From a checkpoint of a small contrastive image-text model.
Model: 64-pixel images, encoder norm batchnorm, encoder activation silu, encoder depths [2, 2, 2, 2], text encoder width 256, text encoder layers 6, text encoder norm layernorm, text encoder activation gelu_tanh.
Training: soap at rate 0.0016, 6000 steps, batches of 128.
Data: trained on analogue clock faces, 195000 training examples, 3.9 epochs.
Rows from block 3 of the image encoder of a small contrastive image-text model, named by matrix and row number. Each number is 50 + 15 x the weight over its row's rms, rounded and kept within 0 to 99. All counts start at 0. After the name is the row's rms in percent of the matrix's.
After each channel's rows are labels from the 100 images, of 14976, where the channel reaches its highest value: "lies over" is the class under the peak. Only what is clearly more common there than usual is listed. The data: analogue clock faces.
# c30: last pointwise conv (encoder.blocks.3.c3.0.weight, 192x192x1x1), inputs 128-191

c30.17 092:30 64 17 64 67 64 66 72 61 69 58 40 94 36 58 33 16 57 41 67 58 63 47 57 31 58 57 38 56 44 41 61 58 52 53 46 53 49 68 35 37 38 14 53 15 69 80 26 53 44 48 25 58 76 74 34 41 61 36 79 44 41 19 46
lies over: minute hand

c30.23 082:51 29 43 45 29 50 46 99 47 70 50 48 52 45 76 65 51 49 39 52 65 49 73 65 50 72 37 29 44 42 67 45 53 23 75 80 60 29 68 51 37 66 40 77 55 58 37 82 48 65 55 61 35 47 42 36 49 68 74 41 55 67 58 77
lies over: minute hand

c30.73 106:44 46 61 74 74 57 55 34 32 42 47 61 56 17 44 76 68 32 37 56 53 67 47 31 62 50 65 77 41 53 63 49 56 24 45 81 68 59 65 59 79 27 68 33 62 31 43 59 53 64 62 44 93 60 69 32 64 37 35 58 58 46 18 63
lies over: minute hand

c30.62 110:61 44 29 82 57 30 64 51 47 61 71 74 59 81 53 55 41 46 24 61 79 56 66 45 64 44 44 34 39 59 46 45 45 36 63 42 68 24 43 47 46 56 40 52 24 61 55 06 20 43 45 42 34 58 56 68 40 70 57 69 51 43 27 74
lies over: face

c30.21 114:37 58 55 77 51 35 83 64 47 61 44 45 51 81 28 46 49 40 55 22 42 66 48 51 29 52 65 66 37 35 57 58 35 68 51 71 49 18 30 31 38 66 50 47 21 51 49 60 76 46 33 11 54 79 44 40 36 40 49 36 40 38 48 46
lies over: hour hand

c30.178 120:44 31 41 60 40 57 80 18 41 53 57 30 73 53 43 58 62 67 46 52 83 26 66 58 36 40 58 43 43 39 71 53 46 04 46 31 58 71 35 52 44 55 34 38 44 61 35 44 51 50 30 69 53 53 63 45 39 46 57 42 42 50 54 55
lies over: hour hand

c30.2 080:75 73 30 24 50 58 54 72 67 40 88 50 73 52 68 57 56 53 41 42 73 30 30 66 47 59 51 46 34 59 51 78 52 65 64 47 77 38 51 60 55 56 53 37 55 80 65 30 73 61 57 58 41 81 50 58 30 49 44 49 78 80 16 57
lies over: minute hand

c30.76 090:67 38 75 18 41 66 59 55 76 49 42 80 23 52 54 63 36 60 62 43 66 97 59 62 61 75 57 46 64 60 73 48 50 35 50 55 53 36 75 55 67 24 51 81 57 35 55 25 80 13 76 69 83 24 61 46 53 55 62 52 42 52 28 55
lies over: minute hand

c30.0 092:30 68 41 45 58 41 45 40 57 70 27 13 50 65 47 37 51 98 40 38 42 44 38 61 43 39 74 41 48 42 70 39 51 56 53 26 65 24 49 47 90 64 33 50 25 68 52 50 57 72 14 52 41 28 36 44 43 31 43 58 57 52 38 52
lies over: face; minute hand

c30.12 092:67 54 66 55 90 61 60 36 53 44 53 59 39 56 78 47 27 49 61 40 60 95 53 38 68 24 49 28 46 33 56 31 88 46 67 37 70 42 42 61 53 30 40 55 33 50 63 43 48 46 32 59 36 37 58 66 72 63 47 72 34 63 28 47
lies over: minute hand

c30.119 097:43 41 58 41 79 67 47 34 68 44 50 77 28 46 42 49 45 43 66 31 66 66 61 49 48 51 54 46 47 64 43 38 44 78 47 38 60 62 42 37 86 60 66 47 65 35 65 47 47 34 37 47 77 16 64 39 65 68 45 59 56 64 62 46
lies over: minute hand

c30.132 077:36 75 40 51 62 46 46 33 59 62 47 13 58 74 63 70 46 69 39 61 39 49 39 32 50 43 86 62 50 66 43 60 41 60 50 48 55 31 27 80 87 46 49 82 60 52 71 38 69 67 46 51 48 28 53 57 28 49 43 61 45 31 15 19
lies over: minute hand

c30.25 086:55 25 54 57 51 78 62 59 99 40 35 60 80 39 78 60 56 28 64 61 43 37 68 49 73 30 34 24 52 47 34 54 33 40 71 60 81 43 57 44 59 47 48 39 31 47 86 48 65 72 46 62 76 34 77 39 53 55 47 50 56 63 05 67
lies over: minute hand

c30.126 103:45 55 62 65 40 41 58 61 39 51 57 40 50 42 45 60 48 12 16 22 31 25 33 52 54 32 38 36 50 45 48 44 27 42 56 56 54 63 29 71 19 52 40 62 32 43 51 29 44 64 44 43 21 59 37 45 53 46 72 61 54 65 27 51
lies over: hour hand

c30.24 112:39 41 33 50 54 63 46 31 39 53 43 74 56 40 50 40 45 28 51 46 36 61 69 47 49 57 67 53 49 58 29 35 54 48 36 38 48 52 61 65 42 17 48 75 29 45 44 79 44 49 55 57 49 73 61 59 52 36 50 34 59 40 45 69
lies over: minute hand

c30.61 095:75 62 30 49 74 48 35 39 55 76 68 40 66 45 56 62 40 52 45 52 54 48 21 54 61 62 62 36 26 35 44 46 80 65 23 49 38 19 47 64 48 56 39 57 37 55 25 37 30 42 37 45 32 33 26 64 35 50 69 45 76 37 12 53
lies over: hour hand; minute hand

c30.79 079:45 54 18 45 28 70 31 57 58 59 71 55 78 70 49 40 50 42 47 84 73 39 58 71 29 46 75 47 53 50 64 54 47 63 51 54 69 53 58 50 62 61 37 51 46 61 15 34 45 17 57 30 46 92 51 54 28 53 34 31 34 72 22 43
lies over: minute hand

c30.133 112:08 32 67 30 25 34 74 60 32 43 54 44 70 49 71 39 76 84 50 43 54 56 63 58 37 63 41 54 45 46 66 41 39 62 35 42 45 19 57 32 60 39 28 30 52 27 37 68 46 34 50 49 27 64 54 67 64 58 46 32 63 48 70 65
lies over: hour hand

c30.66 093:57 48 29 61 39 66 58 64 60 58 48 57 51 78 76 40 38 62 82 42 44 56 46 63 54 67 79 55 76 82 50 55 48 80 41 28 64 64 36 52 41 43 56 79 53 61 74 54 53 52 36 64 64 77 55 55 33 55 52 32 68 48 44 54
lies over: backdrop

c30.41 104:12 63 19 30 39 40 65 63 59 56 29 69 32 34 74 60 40 21 50 44 42 29 53 48 55 38 50 50 37 55 32 41 36 61 35 58 28 16 57 50 31 52 16 65 67 35 50 59 48 58 53 53 45 60 39 58 45 50 61 50 58 54 69 51
lies over: hour hand

c30.155 095:42 66 57 15 64 58 45 43 68 58 61 45 34 50 63 49 56 45 79 44 64 57 32 38 99 34 29 65 44 36 42 46 21 69 39 51 53 51 44 68 59 69 52 27 58 47 65 65 60 45 75 32 38 20 30 19 58 51 52 31 95 32 44 61
lies over: hour hand

c30.27 094:39 86 37 35 56 93 41 53 68 59 43 57 62 49 67 44 37 54 18 51 52 39 75 36 41 51 52 73 94 52 42 48 46 42 54 27 48 66 42 43 42 65 41 67 51 58 42 75 67 52 72 71 62 70 64 58 58 39 54 48 72 52 26 37
lies over: minute hand

c30.110 101:26 49 61 68 73 49 27 41 72 74 31 59 27 59 63 30 34 57 88 42 49 71 53 17 51 70 43 22 35 49 52 82 55 51 63 32 68 67 36 56 22 55 45 49 59 45 64 57 43 38 49 62 56 26 47 38 39 34 58 42 55 50 11 57
lies over: hour hand

c30.42 111:45 34 28 48 47 66 40 56 71 21 55 59 21 36 47 19 55 46 50 36 53 51 55 45 64 44 48 49 31 64 43 36 25 40 45 35 17 75 47 51 65 49 33 75 46 51 78 21 59 28 24 55 46 19 61 46 50 39 45 48 49 47 91 48
lies over: hour hand

c30.182 089:33 59 73 38 64 84 68 72 55 57 52 12 17 71 48 75 65 59 73 68 63 52 50 39 71 36 68 60 74 63 65 47 41 69 68 67 75 38 51 63 50 47 48 77 51 60 61 79 61 72 60 51 32 49 73 60 68 79 71 08 40 48 52 48
lies over: minute hand

c30.14 123:41 47 37 39 16 57 50 48 50 60 54 43 48 35 35 43 36 46 42 34 38 48 40 64 55 26 45 77 33 46 48 50 72 60 32 35 53 92 45 49 71 33 32 49 54 42 57 46 66 50 45 81 46 37 56 46 37 65 65 36 51 30 59 45
lies over: backdrop

c30.72 096:44 56 52 30 57 53 59 94 44 48 57 49 29 65 50 49 47 53 43 29 26 39 60 51 42 62 62 70 58 71 72 47 39 48 61 55 43 58 44 32 58 50 70 53 70 36 49 46 71 57 40 48 50 57 76 62 60 62 83 46 24 56 21 47
lies over: face

c30.93 084:45 44 75 67 55 30 44 40 46 66 63 46 49 55 42 35 45 59 57 34 48 81 58 57 59 30 51 50 37 32 64 50 67 61 42 30 37 34 47 63 67 62 33 39 48 57 75 44 57 44 24 66 24 58 39 75 41 69 73 60 78 61 27 52
lies over: face

c30.50 124:29 55 51 59 63 59 63 51 69 74 39 19 38 46 53 42 53 56 36 40 62 19 31 50 39 44 46 33 36 40 64 40 69 65 66 64 52 39 38 49 46 63 50 48 43 33 34 31 59 47 44 35 56 50 76 45 46 65 31 34 31 55 34 55
lies over: hour hand

c30.63 101:57 39 28 31 36 31 62 30 55 65 53 85 57 81 41 33 68 45 35 37 60 38 60 83 55 41 49 28 42 47 65 72 59 26 51 49 65 77 54 73 41 80 50 63 32 57 53 24 28 36 36 50 30 29 42 35 54 49 41 43 46 52 19 48
lies over: case

c30.92 110:19 70 34 36 53 47 55 36 65 71 36 28 50 48 40 83 47 76 50 55 54 32 63 51 42 43 25 58 50 28 63 20 32 75 54 36 34 50 24 68 54 26 28 24 56 35 64 51 57 68 47 63 31 45 39 34 60 55 27 47 51 61 47 37
lies over: hour hand

c30.32 105:37 42 16 29 67 70 33 40 60 43 54 77 20 23 53 49 30 56 78 34 51 72 83 27 61 56 52 34 66 57 58 45 47 30 42 59 69 70 35 56 45 60 35 61 48 44 10 52 50 24 71 62 54 44 64 28 46 55 46 65 78 65 08 44
lies over: hour hand

c30.4 085:53 42 67 13 45 76 67 74 61 54 74 36 68 61 45 65 68 56 49 67 48 56 69 30 67 40 30 55 52 35 37 60 44 55 64 53 62 49 28 82 62 57 62 44 53 66 48 51 67 58 54 70 52 76 45 50 75 23 52 52 49 55 83 80
lies over: minute hand